From a checkpoint of a small contrastive audio-text model.
Model: log mel input, encoder arch quartznet, encoder norm batchnorm, encoder activation relu6, encoder depths [3, 4, 5, 3], encoder widths [128, 192, 288, 432], text encoder width 192, text encoder layers 8, text encoder activation silu, text encoder moe top_k.
Data: trained on phrases spoken by 400 fixed synthetic voices, 39062 training examples, 13.8 epochs.
Rows from block 8 of the audio encoder of a small contrastive audio-text model, named by matrix and row number. Rows with one number belong to one channel. Each number is 128 + 24 x the weight over its row's rms, rounded and kept within 0 to 255. All counts start at 0. Numbers have three digits each.
After each channel's rows are labels from the 100 clips, of 14976, where the channel reaches its highest value: "strongest on" is what is common among them. Only what is clearly more common there than usual is listed. The data: phrases spoken by 400 fixed synthetic voices. In brackets: how many of the 100, against the usual share in percent.
# convs1: first pointwise conv (encoder.blocks.8.convs.1.weight, 288x288x1), inputs 96-191
# convs3: second pointwise conv (encoder.blocks.8.convs.3.weight, 288x288x1, transposed), outputs 96-191

convs1.168:111166083063160133129171126099112136080141156114117170140165163110074104152129129134135127165106139100122091112137141130140085166121140148132120127084143103137104081134089106124119112100187105129116119088128117094164136148143093122089170179152144139183121083111136133092120129149138139159
convs3.168:095158089119114137124120126116095122129075130167116157124098120129151148130091136172100128137134090115096142121153122159131091142155149139112119080110149118141128111134192108098101132128173131150133085120133123124060111146126135137098174121135172107160100140133120137114146112133134133101
strongest on: /aɪ/ (83 vs 29.3)

convs1.243:101126096102083125115130127102138115105138129144108120105101159143126111132137093139161139177114149142127156103088135110072153094164097124147107076133150146105151178135143130129140136170138121150117138126106120106114119129117135110129098111091124143113098108169132081143139118156112102165
convs3.243:111137098183145157116133139135089159152151164110144150149128116145098085136141138117115088065131111151152128089142117138111133137097139144151101201125102161131126145170126149128118118119133150132104173102129081122124159145184132165111138107143103075105141160114107172154132132103130126135
strongest on: /v/ (45 vs 21.6)

convs1.63:169174118089095079092121127170148108120096114159127095107089132147074132114126115158145137128102171138137079139079153135115118140170100089133132140100149126124136131115152116145128091167122131119164099111143125133108096113129137123134156115122127131107159122119124078116113107171125126150
convs3.63:155127167143167102187092151116098115064146168111110170080147144122133131140133148121125129113115158113157126135113154102131111168110098129129152115145138139125100153114137134168166143095107138133152155101156148132118067113139148137139105136112140129146111147163176111091133104117145111098
strongest on: /oʊ/ (61 vs 36.8)

convs1.110:080143161130161112136125185143072125124121136074096118156116098133126135127145142123167137117178112142138140094110105118064133110196115075158149113115116147109163124174150117145161115112108103129120096100124119102105160161145126108070115132132112092142133093147077145103174121115076087110
convs3.110:120104157130095134121132159115143124095163097152121106187127187098200123146105157097117113165143123147135106128079169111106142121132149147119156184138149123096125126152097154105088113159152116133079141146103141120171148147097116112138128137136115111120149142111070110110154129122140174126
strongest on: /u/ (59 vs 19.8)

convs1.114:113137169150111128110129145110139143140101107108121169116096102140121127111169096122157170085177160174121147161148113111130150102136139098145121173118110108150124102130124106122120109145104105167148109140108168137122124031132146162124116150138102122121167146159164096174162092109116098069
convs3.114:136173150153152135138088170134150151177154179122084121131123144105107136138128130057156181098146148101099121118129184166105124133109156174163142151125137137132119137123099178122205135104114142132133136143099141106146143156136121151111114105131128097162138114142115147148154154146149116130
strongest on: /j/ (33 vs 11.2)

convs1.75:159141134129134129150122128169126130123145129133138128106070169124071099130141141144131145122100123089114164198101145105138165144155154087171110155101144152130160112126102095166135139155176122104189138142126126097148116121124128130198120123135136126122111107160137125158155130137137119162
convs3.75:148097153115145159118140106157139111152129122143166119104106132124129079102149154078114143150133148144096110123120153121133112153132106096142076147069123136120095123107072083114146118125110146076108152137132115120125091116110138111141107153139148139116138112184138121119111161117154145134
strongest on: /ɑ/ (68 vs 33.2); /oʊ/ (67 vs 36.8); /ʌ/ (35 vs 15.4)

convs1.58:147094095105098125137068108115139120113106136125171118113118135111153129108131140147176126100178144162143165108136141122103127096132129110132145134102115143115130100155167115109164138121123176138139115134130125134144145115117139129117142089184136098140152104086118098124117094134107093136
convs3.58:145150122103111139151095145148113108136122126134144163108103115125159126125140118100119132125112131124118118075107128148092099105124123120122129154150112107136124134132142153116141071142108127124122131134118088131116148064134145095138118115147037125104141173114109149140110126134102143112
strongest on: slow speaker (52 vs 20.7); /aʊ/ (34 vs 14.3)

convs1.47:087115124123190127149159152108127134125118142110109155152148123132109143139137133131156143098158152165101090125107113110119133157149116059126114162116162117126102123136116148142131078094123110127059160086140139111116160151144111131127137157104120133127120133133157129118152101131100161082
convs3.47:162164113119144135120135146138109172106173124135095151148090118137155155137148120102149142152126155168115091164144148153179110104123140135113129130125121149157135126135088134147113114114127148167128073178141157119110129111134082112124160104150148120142119121126112089132131116177148180137
strongest on: /ɑ/ (87 vs 33.2); /oʊ/ (70 vs 36.8); /f/ (66 vs 28.6); text has "follow" (54 vs 1.9)

convs1.59:126123088097112085154147083185108134151124124143160164141115147119112145137115124146181110112125122218100116132152115141144098162139090196128123155120141136132147123123156150156146107139137132117127123150154085087154124141132155131176128124123120079140131182141126102139152112110109149109
convs3.59:129109137136134140096125151087100134157132122140108116128117121131136173133141143125146094112121173074119082171125106139146114161153100110126139111134076153121158129150149112142130112110131145107113118125116049106156104124133149121133167176109169090108116088122087109126136132145124125100
strongest on: /ɝ/ (100 vs 43.1); /ɑ/ (62 vs 33.2); text has "doctor" (30 vs 2)

convs1.97:136131091125148105160110142105096129125143124103104144127133117126139117156126132189197134133112151152142137112121125110113137113217106181152117134126121117107167070133147147124142127125099163181147096141133107094106094124109106157114153141128134138138152153135115111125138128151129151149
convs3.97:108150100153085151092108124123124142118125098137173127171154128140134118138099124154118094093098112140144119162165146117174134148117135098131095145144070152196144113128161137117070123092138178090051134115114113072146098099129103121056153097145114102141138163133071169126113126140152129132
strongest on: /ə/ (67 vs 33.1)

convs1.31:107193123074148107124143122136112126110148122137111111113097173164084117163150161110112135144109136115101082145123137116120104168154107119129130081133133122134070128100099105101159139097140131158147115110118134140171203143133141125135136167135132100134163105163139110087131134111128139127
convs3.31:110167092140125113171147190146094111108109110163161176079141087154112109118153111133127105148122142132189114154118118106149134149115149177068142107154100097124148126153133133081140117142146104135132132135147118109122135116156134134132184112120118121148124159150088141128188121178114114126
strongest on: fast speaker (76 vs 22.9); /oʊ/ (66 vs 36.8); /j/ (27 vs 11.2)

convs1.21:110124122132086126103181102167119151124126134148145154121078124123078097121127139128113160139102163113128090142113130068106105120101145130158130103107122110141133143130131070138120117127166075138167131118171123081188148152101145139073115121102147131124148085158106112116081133149106152164
convs3.21:146091115115117140099138118145145146150091115111097141125137124116115091126128142086163115113124120156079117101118114124145148127122148046126095165075105141081106135072083090110129129138107146087151077125108126111111110129126112127107057135114113155122148118174056140116147141085120150145
strongest on: /ɑ/ (71 vs 33.2); /oʊ/ (64 vs 36.8); /aɪ/ (60 vs 29.3); fast speaker (48 vs 22.9)

convs1.55:107123140134119132119133135096114129124117160126135129164134095138126122160101156117152123117159132197116102142139114127130140137150131074181133136155130153146105112139141134155190064128143138109104141028168157120078161113140117125139129111064174139147124126129135130116144127136094113099
convs3.55:137130112101125144078113119096093183120127134109127153124108131115160137097186103102137094133144124147164075155174142119153139119135136115097114142126131165183117185120131136145113141143105136136122104132131189115124127133115110161133126090133167104124107115183093083133142116139154152181
strongest on: /aɪ/ (71 vs 29.3)

convs1.179:155129102103119088139125140094130122175132105189151100111161149097137087133101170144174141142122122150142161128156123099142148113155118109158129119179102114116179089125117139116176202162110139147126110124111196129116109129117105157124149119155115094100127182142146100134161134111103151124
convs3.179:142141149120135157131158113173146138103131103099127135142094123099126114165134137143138106096124078125143178133126133090168113085147149165141099131135132099124157061138114132108132183137135144133091148167097098166146144140146114120151141200095156123145154131094134121130138105118151137141
strongest on: /ɛ/ (66 vs 34.6); /v/ (45 vs 21.6); /ð/ (37 vs 14.8)

convs1.145:175136137123135166084125156131117153097077142092142098092097106166122122143117105089125128144096144106147147136050133119175113099127127112127136110158155092108146131131134105131142116145143132141138133148123105136120115120144108120156141109136146159125113166070138166102137152161145124127
convs3.145:131099104121097122093153132128153118160115166151138150121141134098142130135127111117139127159143146162115125161147146153143126103119166154118120153146121124161115126138163123127082143134110138077120146124113136089172152121112096101108118138159085145126168107116095157151086149113099136140
strongest on: /ə/ (72 vs 33.1); fast speaker (69 vs 22.9); /v/ (46 vs 21.6); /j/ (37 vs 11.2)

convs1.39:162111146134140158124130106121181130097117128117133116157148158104107148131130101159159136154115118143096109126107138121106102140144091114119151099091146123135120118132154120133083158120156136095142111089133116090128143108096109106114109102141114123178153145089126143086060123127142097131
convs3.39:147124122158148149106118142125120155162131173113156147131153090106147142149160105110158101110165142132138119141165172125114134076121153135148130160134096156173126145109212124159115123129116109141105138177135116096120133128108102116097111125144103120130136123130124179113126115172140154118
strongest on: slow speaker (47 vs 20.7)

convs1.93:119148141121148148139162145128113108108135154118195109133118132126114102085143122107225188105188136184104131135152096127117124098178102138133135158140093163114118103149116131130135107158100111130151120099147125159102091138145141126155131102088154092146162164108118051123141105123116099075
convs3.93:176147100078145132127151134102168130158077120122128125161074135131164143134127110077110157097125114129127130140136096131137191128121168130133101144092123172105112138115109138093134139116158114114147165115111099091120148104125114124111130144142147149121117127133065065144100150175097163102
strongest on: slow speaker (53 vs 20.7)

convs1.133:116125097138113109149190165113108129108106144101089121138186110162118121095123112112095135123169097130082150106128136126082139125101139123136113130121121116072134112107135122112111133103163110111146136119124174120156110114121150115156125118111132111128111107129121131082202116124132103109
convs3.133:110136148116136105148127116108132163054142134081102120146118147126100145132124130099115171145114079117103118164150054161124172156083120164137142059152148103116130150148119146088121146116142085140098126121129147165089112121115122157164146152125159121117151106110156135111123103116123089130
strongest on: /s/ (81 vs 53.4); /ɝ/ (68 vs 43.1)

convs1.272:170091136141125164136152159065138128085118128108105126162173111136126124128097132153130117153162099164109132122107116122125118138098134150137120142134085120133120119123162153128125105145153096090144129099137145124164101164112148138159121113060095109129127146118122095071095113136155070118
convs3.272:140128126130103115132123125052139145136134124144150141096134153145135131096119110146053131121090173124156132150109107087120130152125133131092098130109120096136102094156119133166136065159127127133139189075155112148079086137121117096124107091119125122136097135138120124147123132116118123096
strongest on: /oʊ/ (77 vs 36.8)

convs1.181:134118072109115152124076113105122111144164141139098123137132133152115093085118141148141126162115155164139181148125110098102164109153139107155139145097119105130199121143178110122118123097103165127127117126136130107098149143115133156125100095126112098159119121123130101149134102138121148109
convs3.181:132058113130116113098124110106191100133144117142158145134151061117170101123144133093134123118120128134126104136118111113133160122137147088109144186104096124130088100088130127103105144122117143139119159151119128109139151045141131155089093131136071107141148154122142162092105124176141133116
strongest on: /aɪ/ (77 vs 29.3); /oʊ/ (68 vs 36.8); /ʌ/ (36 vs 15.4)

convs1.238:113140101093140084144155152117120157120129164119103173119152145093073127111093092147173144142138138156139102144110123142133134133135106116106085157108127145106134109130130121142157100120091107094086122099078128118137131108130148127122123157124112129110189162112158113116131150134129153118
convs3.238:134127148158139101142133103147130112090149130099049086126084126115099132100154103147103127155127141104156157122054114156140146121090102128118119088112159138089129140122121102093174134105169135142116140151140165131128108142140130134149157128108170147134120111138143140145119105108118112098
strongest on: /ɛ/ (61 vs 34.6); /j/ (28 vs 11.2)

convs1.27:160135071127167048136131134136098105110124158106107078109071134095081117128145145141111125104119129143127138133096161124160129168116175125098131144120139090127090139123124071125107106108152139137156117130126091136136151127103166141173144126103109138125107122129159147094104156117147195118
convs3.27:104160112136156117112151161102124137125173077107091129115126194126112109137131122131180137148101131146135163118125143114123107133150162113176143106131115105131143128133117147124096152188146123136121134161127082070126126152127108104118138119146183119150117114125154158089125138126113123134
strongest on: /oʊ/ (61 vs 36.8)

convs1.142:148111134123152121111093096127122119131132153151159134148112125111117068143140122126098137151155145118127137130141134135131129149093148206057125130106149119141116110137144142136093104153164126100119123185167016097099149136109131162132142133158051107141142144129144146146123119133137113124
convs3.142:113107106131118153113139108105120087099100130133137144119141128103146076139149126132116139140132145118133117146123135129115076125135122111083135130068111133155113153154147109110136143112132157122125098154128186090086120095113144128113158106155139094158121112118127120103140121109130161119
strongest on: /ɝ/ (100 vs 43.1)

convs1.276:064121117105114119101117114106125113155105132158164131101101121125119114117130136151162152099109164137106150125172113133098182138177127086118142160136110135100165098107152131127179117124138180128154157095171130116135083098087160126071117099117127102142136097106121103145120138135124084130
convs3.276:115103139115125122117094133126133152117135097129132144142149099074166135118111136165104113140125091132134149150125125108145111126134142039102135127154136081140102119148145131132103165110122097131159119101097121098101102099123052135113135165101150152139116092094084183105134116154147151133
strongest on: /j/ (29 vs 11.2)

convs1.18:149142129083155132088162105117139130105121103134116110122108157138084116202122112062195139154086147114107131165165099150158135154140101100134081113120162100135038144103112135107136117104100144161153157129148133120093125104148099139120131168123135125145148146106124103107117120144109095121
convs3.18:149159142157123133095101103133135130133110114149146155146108118111085106146145159080107161127123158167107129125140158114108136110136156147142132182128109186163135114146117123106140147127137132118085129078104129120138124141138141142094127091130132138169101189123135165094117125131125151146
strongest on: /ʌ/ (35 vs 15.4)

convs1.119:142097143144129109119205146174123133130129130125122117130172105165108117124083118081160127039148127123137114109164143157118140095110133139137118123165122144154166152123097103136133100090149107149142125144098147150093128139116148180120128128137150076122132108141141156148154101128143116132
convs3.119:101097125117092120110132128126125124126125099148148152097116126109139132141124130107106164135075118164107144139151131117093117133115083094131138189127119127154113103143130116128105149096158114116094109118113127148136131071077107131118129148119080101132126098117117136113098136127156147093
strongest on: fast speaker (76 vs 22.9); /aɪ/ (61 vs 29.3)

convs1.157:116107105105120125128161123113096126161133118153109145139121172145090106119082133057113155120124110133123078136114129101114087169095131145125143115185147079101079121120104121139086121091156096127130143097143131072131164147090093129084130155109115122131140119146151154084120168130132123142
convs3.157:082136116153121087129119116151116165149085099146106137156159083144099142122078163129141143088110094101105175153137059112128159149113142114093134130189117123148169099115118117133099167102137133125092151123090065125135097088139076133091161140098120127177124140093125147130107113141099090149
strongest on: /ɪ/ (69 vs 43.8); /ɛ/ (66 vs 34.6); fast speaker (47 vs 22.9); /j/ (36 vs 11.2)

convs1.279:163142141131159141072122129122128121116133117108118111147128129155119149125110159112108167169127132147122116119048142128119121146116132131111130141131142147129146084122103096108112102121091103134122107130063165115104134135123121100110146130052108131125116151149144161126135133108113116144
convs3.279:152162166154147162119137139067104168140130147077140122136083139100073124123115148112088132104076111125146107123154143130143119135092107161144149186146127120130146075097081140152166097137111121114114131070149082125119156154156142112112170122140146134098130165122174126132149113144164124162
strongest on: /v/ (57 vs 21.6)

convs1.41:132150139105116116124127133093114119110160126120179085119072134156125112115097165153156114171139122130151153132126089124107143110164117103142158116177128134121172092131117112136178099126128109153159130130088101102117102160124129077124131106158130103149126182096127101160178121125106131125
convs3.41:136134134141127152156128114103132134159153158125162137109126088118144170090134113100108093146077149190135088143137143119099139127086129160111157149152126114084112125116146149165155136115118134130147115131129111161135117140146103106156163164142134140085127205133133116120136076127160179172
strongest on: /ɛ/ (61 vs 34.6); /ə/ (60 vs 33.1); /v/ (57 vs 21.6)

convs1.64:121116128131115144139189120137146144128134107164161142142148148116092108153078113110112125084117117159146064098178131140157082136100133174131109141170108095090070141155137122144134117139138110116125107111088123120146168109100125129089158198140090128110137124169150175097119163162123168132
convs3.64:128137134131129153153149139137121139175129156075117124139124120131094120097124139111138130152128150106106141085081163116083155144097138204181113153158133137118218133101110165167122117122079094135127143108130117122108125142131135099173122130160140173089113159118178112148140100132105159158
strongest on: /ɛ/ (60 vs 34.6)

convs1.258:093153161126120131117176133113111122126140163047148114134154110144122113140103134098065156088119123120138111148130066134114087112044126131108082163114114115122118143139093106136127149113118134114126118120083131143088140120156130129148100159126127141106084098130140135124148125189129145122
convs3.258:133153109124141120094160135156126187144159123147139135075111126135063089156144130137131095146132139112153114112153135158148104115133129096128094154151124131148145123133170134119180068160111111129096119115141156096123128121083116125155120164118125136094147148148175135090158140092138094131
strongest on: fast speaker (87 vs 22.9); /oʊ/ (63 vs 36.8); /ʌ/ (38 vs 15.4)

convs1.151:132128123126140128126156108133105141140135149120133129125103125138108110147141095134157155126111146142131124164089132125162145144142088041133115138096116124129107107132141136131152128121135143124160154040092157124140090133122140134206087134141143110129153100117172130124143127119124156142
convs3.151:125121104097083111147074138118189081149128125158155106090140146105145143127145116124109106123153133092095138124133138100086151111106152087155107097129139128102114083088126106100142106142145122118140123122127099123189070122173121110121070134115107102121141137132132139155110153128138095114
strongest on: /aɪ/ (73 vs 29.3); /ɑ/ (64 vs 33.2)

convs1.17:170135111091146102138123112114127140116169130103139105084122170151119084156121146148149086148144105145125130127086128100167148176108118140071129107094147129116088104144105142155089140097181123113112160135132089108142176122116101143119165116088156123115113126106149134114123130140125106121
convs3.17:161140131155128128172147151150112144128128130086105114134150139102102091144105140102167141141080124123184125133135171124111114116114171161148175139114175137132172135123115117128163132087111141137089128131126120131169183088102129125136087109151110144147131144146118128191132157192145089185
strongest on: fast speaker (48 vs 22.9)

convs1.20:114121126100127116144093128061136106127125133138127094129162140081120106136103117151152119157118144224141091114153113124108097144137102105106086139145098127139112122150150150141092147138125123092095130116106125089115102127129115119106168131144163116128121142131111116079085159138119112145
convs3.20:153111099118100142126106118098137127151102131163147158133160134115121137126104125156071085110072142158138132147157149112147102147092150080123130131134070165105134071107139142105121134139145120124110086150116162095092132136131162103125133148116098135145123198138125156122113073109124148135
strongest on: /v/ (47 vs 21.6)

convs1.125:142119087087147147124138133128123137089122155107144134112123133159114132134149085113131112105168134136125143151113155139179124139113159154164116158127089110110135121111157138152117068153179117102074135130129179138166095104113135115129106152135073116116109139110127109090143103096152114134
convs3.125:135128125135136079132112104092108128120121123179122089095121066176129096128173098142124117105121158135118106162170100126122128188121130108121125126126094163117088138087145138135124073163103112137137137117117174122125114157125165083156178097116123078107130105142101095133071094145088131109
strongest on: /eɪ/ (61 vs 29); /æ/ (58 vs 27.8)

convs1.52:158110142132103178095144091108150148071124124106069118150140145143127145141122042087185103110156115113109138137074154092097072127120062132162139145143117138102108110138122132097097128127115098121110131101103134117131141130166142108095132137111119120160136148111079129108110127133145144117
convs3.52:122086118120126088143144115092134107127077132119146112108159098151118128119128110137123133159155154118170195103090101148117134151143129119114083128122153123117083145157124100143164146105128150126164122151160170130174171107140089148161133119121147157111155098153112108173120143108149134083
strongest on: /ɛ/ (63 vs 34.6); /ə/ (60 vs 33.1); /v/ (52 vs 21.6); /j/ (34 vs 11.2)

convs1.195:125145134111143095153163122107121142091113160097112160141142153129084054132132107102134121120091140139131069118119156131101125141136131122143122147081153115095111133131100100154100114121177095139151107087121114081119160136133142119120161138118148121136117126147135142108116157131120133149
convs3.195:099142147136107118102130165145093141118116152105134164093150122101176142162088121137125096116132108132091134123117082141135115125153119103126132109156133110145130135143190110096135151139148147137137097150101128098119105090136107119093132138077122077199132111125104136126164113127054107085
strongest on: /aɪ/ (62 vs 29.3)

convs1.25:119126126104148113133127094137143143129115104142123131111066146105082126139130153132123149102134106113113113132152114133148081118112096128120135098149093129192110177100128144125113114120140090100154110121115120126113207128094126110095133134138134133129159144150138122136156127117137156126
convs3.25:127141130115131109097169122170168130126111103143124160100138126113124182136126125128186140142123093116101159117132152130137107114145151147204131085139134130179117124153153131138141147104098164141139134126122048095131107120176085147108111119144134128152109120135135146114150153148108116135
strongest on: reverberation (64 vs 34.6); /eɪ/ (58 vs 29); slow speaker (53 vs 20.7)

convs1.48:095158143135142125147113144155128063124136133110111112147137155125086132130123198166157108131118154106115129163153070108088139147167105122129139134152160136123119123114137104146144115135130126176128138092114120133121111146130093132124164100126135145158147098140113148090171151108125089152
convs3.48:113117139158121153092156127075126171134117093075153117168090144103083119148114153129146106106111106104111119153121124111148114125151096066134158138146102134167153136139146112115123095172130122114075124111088153104146109112084114143109104181135156145119144097122119137092082146102166090124
strongest on: /ɛ/ (71 vs 34.6)

convs1.248:099108144128118111084128151127107121134102118147140141136137153138097090039136171110145169143126148114141120143169083121125132171174129160134124152184153107130191136150125142159162142122144113137057158050147134099132104096129117141078090117166140145133089122123137117116124148170148114129
convs3.248:079132119140125136114138146138097110119111145122139125136143110121185118132143138102167170138171145131107106149154141179134141170136110174155170123173133103108140092161153139124143121122140176108095138168143124150109171119141133146142141145140168146111111134115110131127150149157134153098
strongest on: /aɪ/ (60 vs 29.3); slow speaker (59 vs 20.7)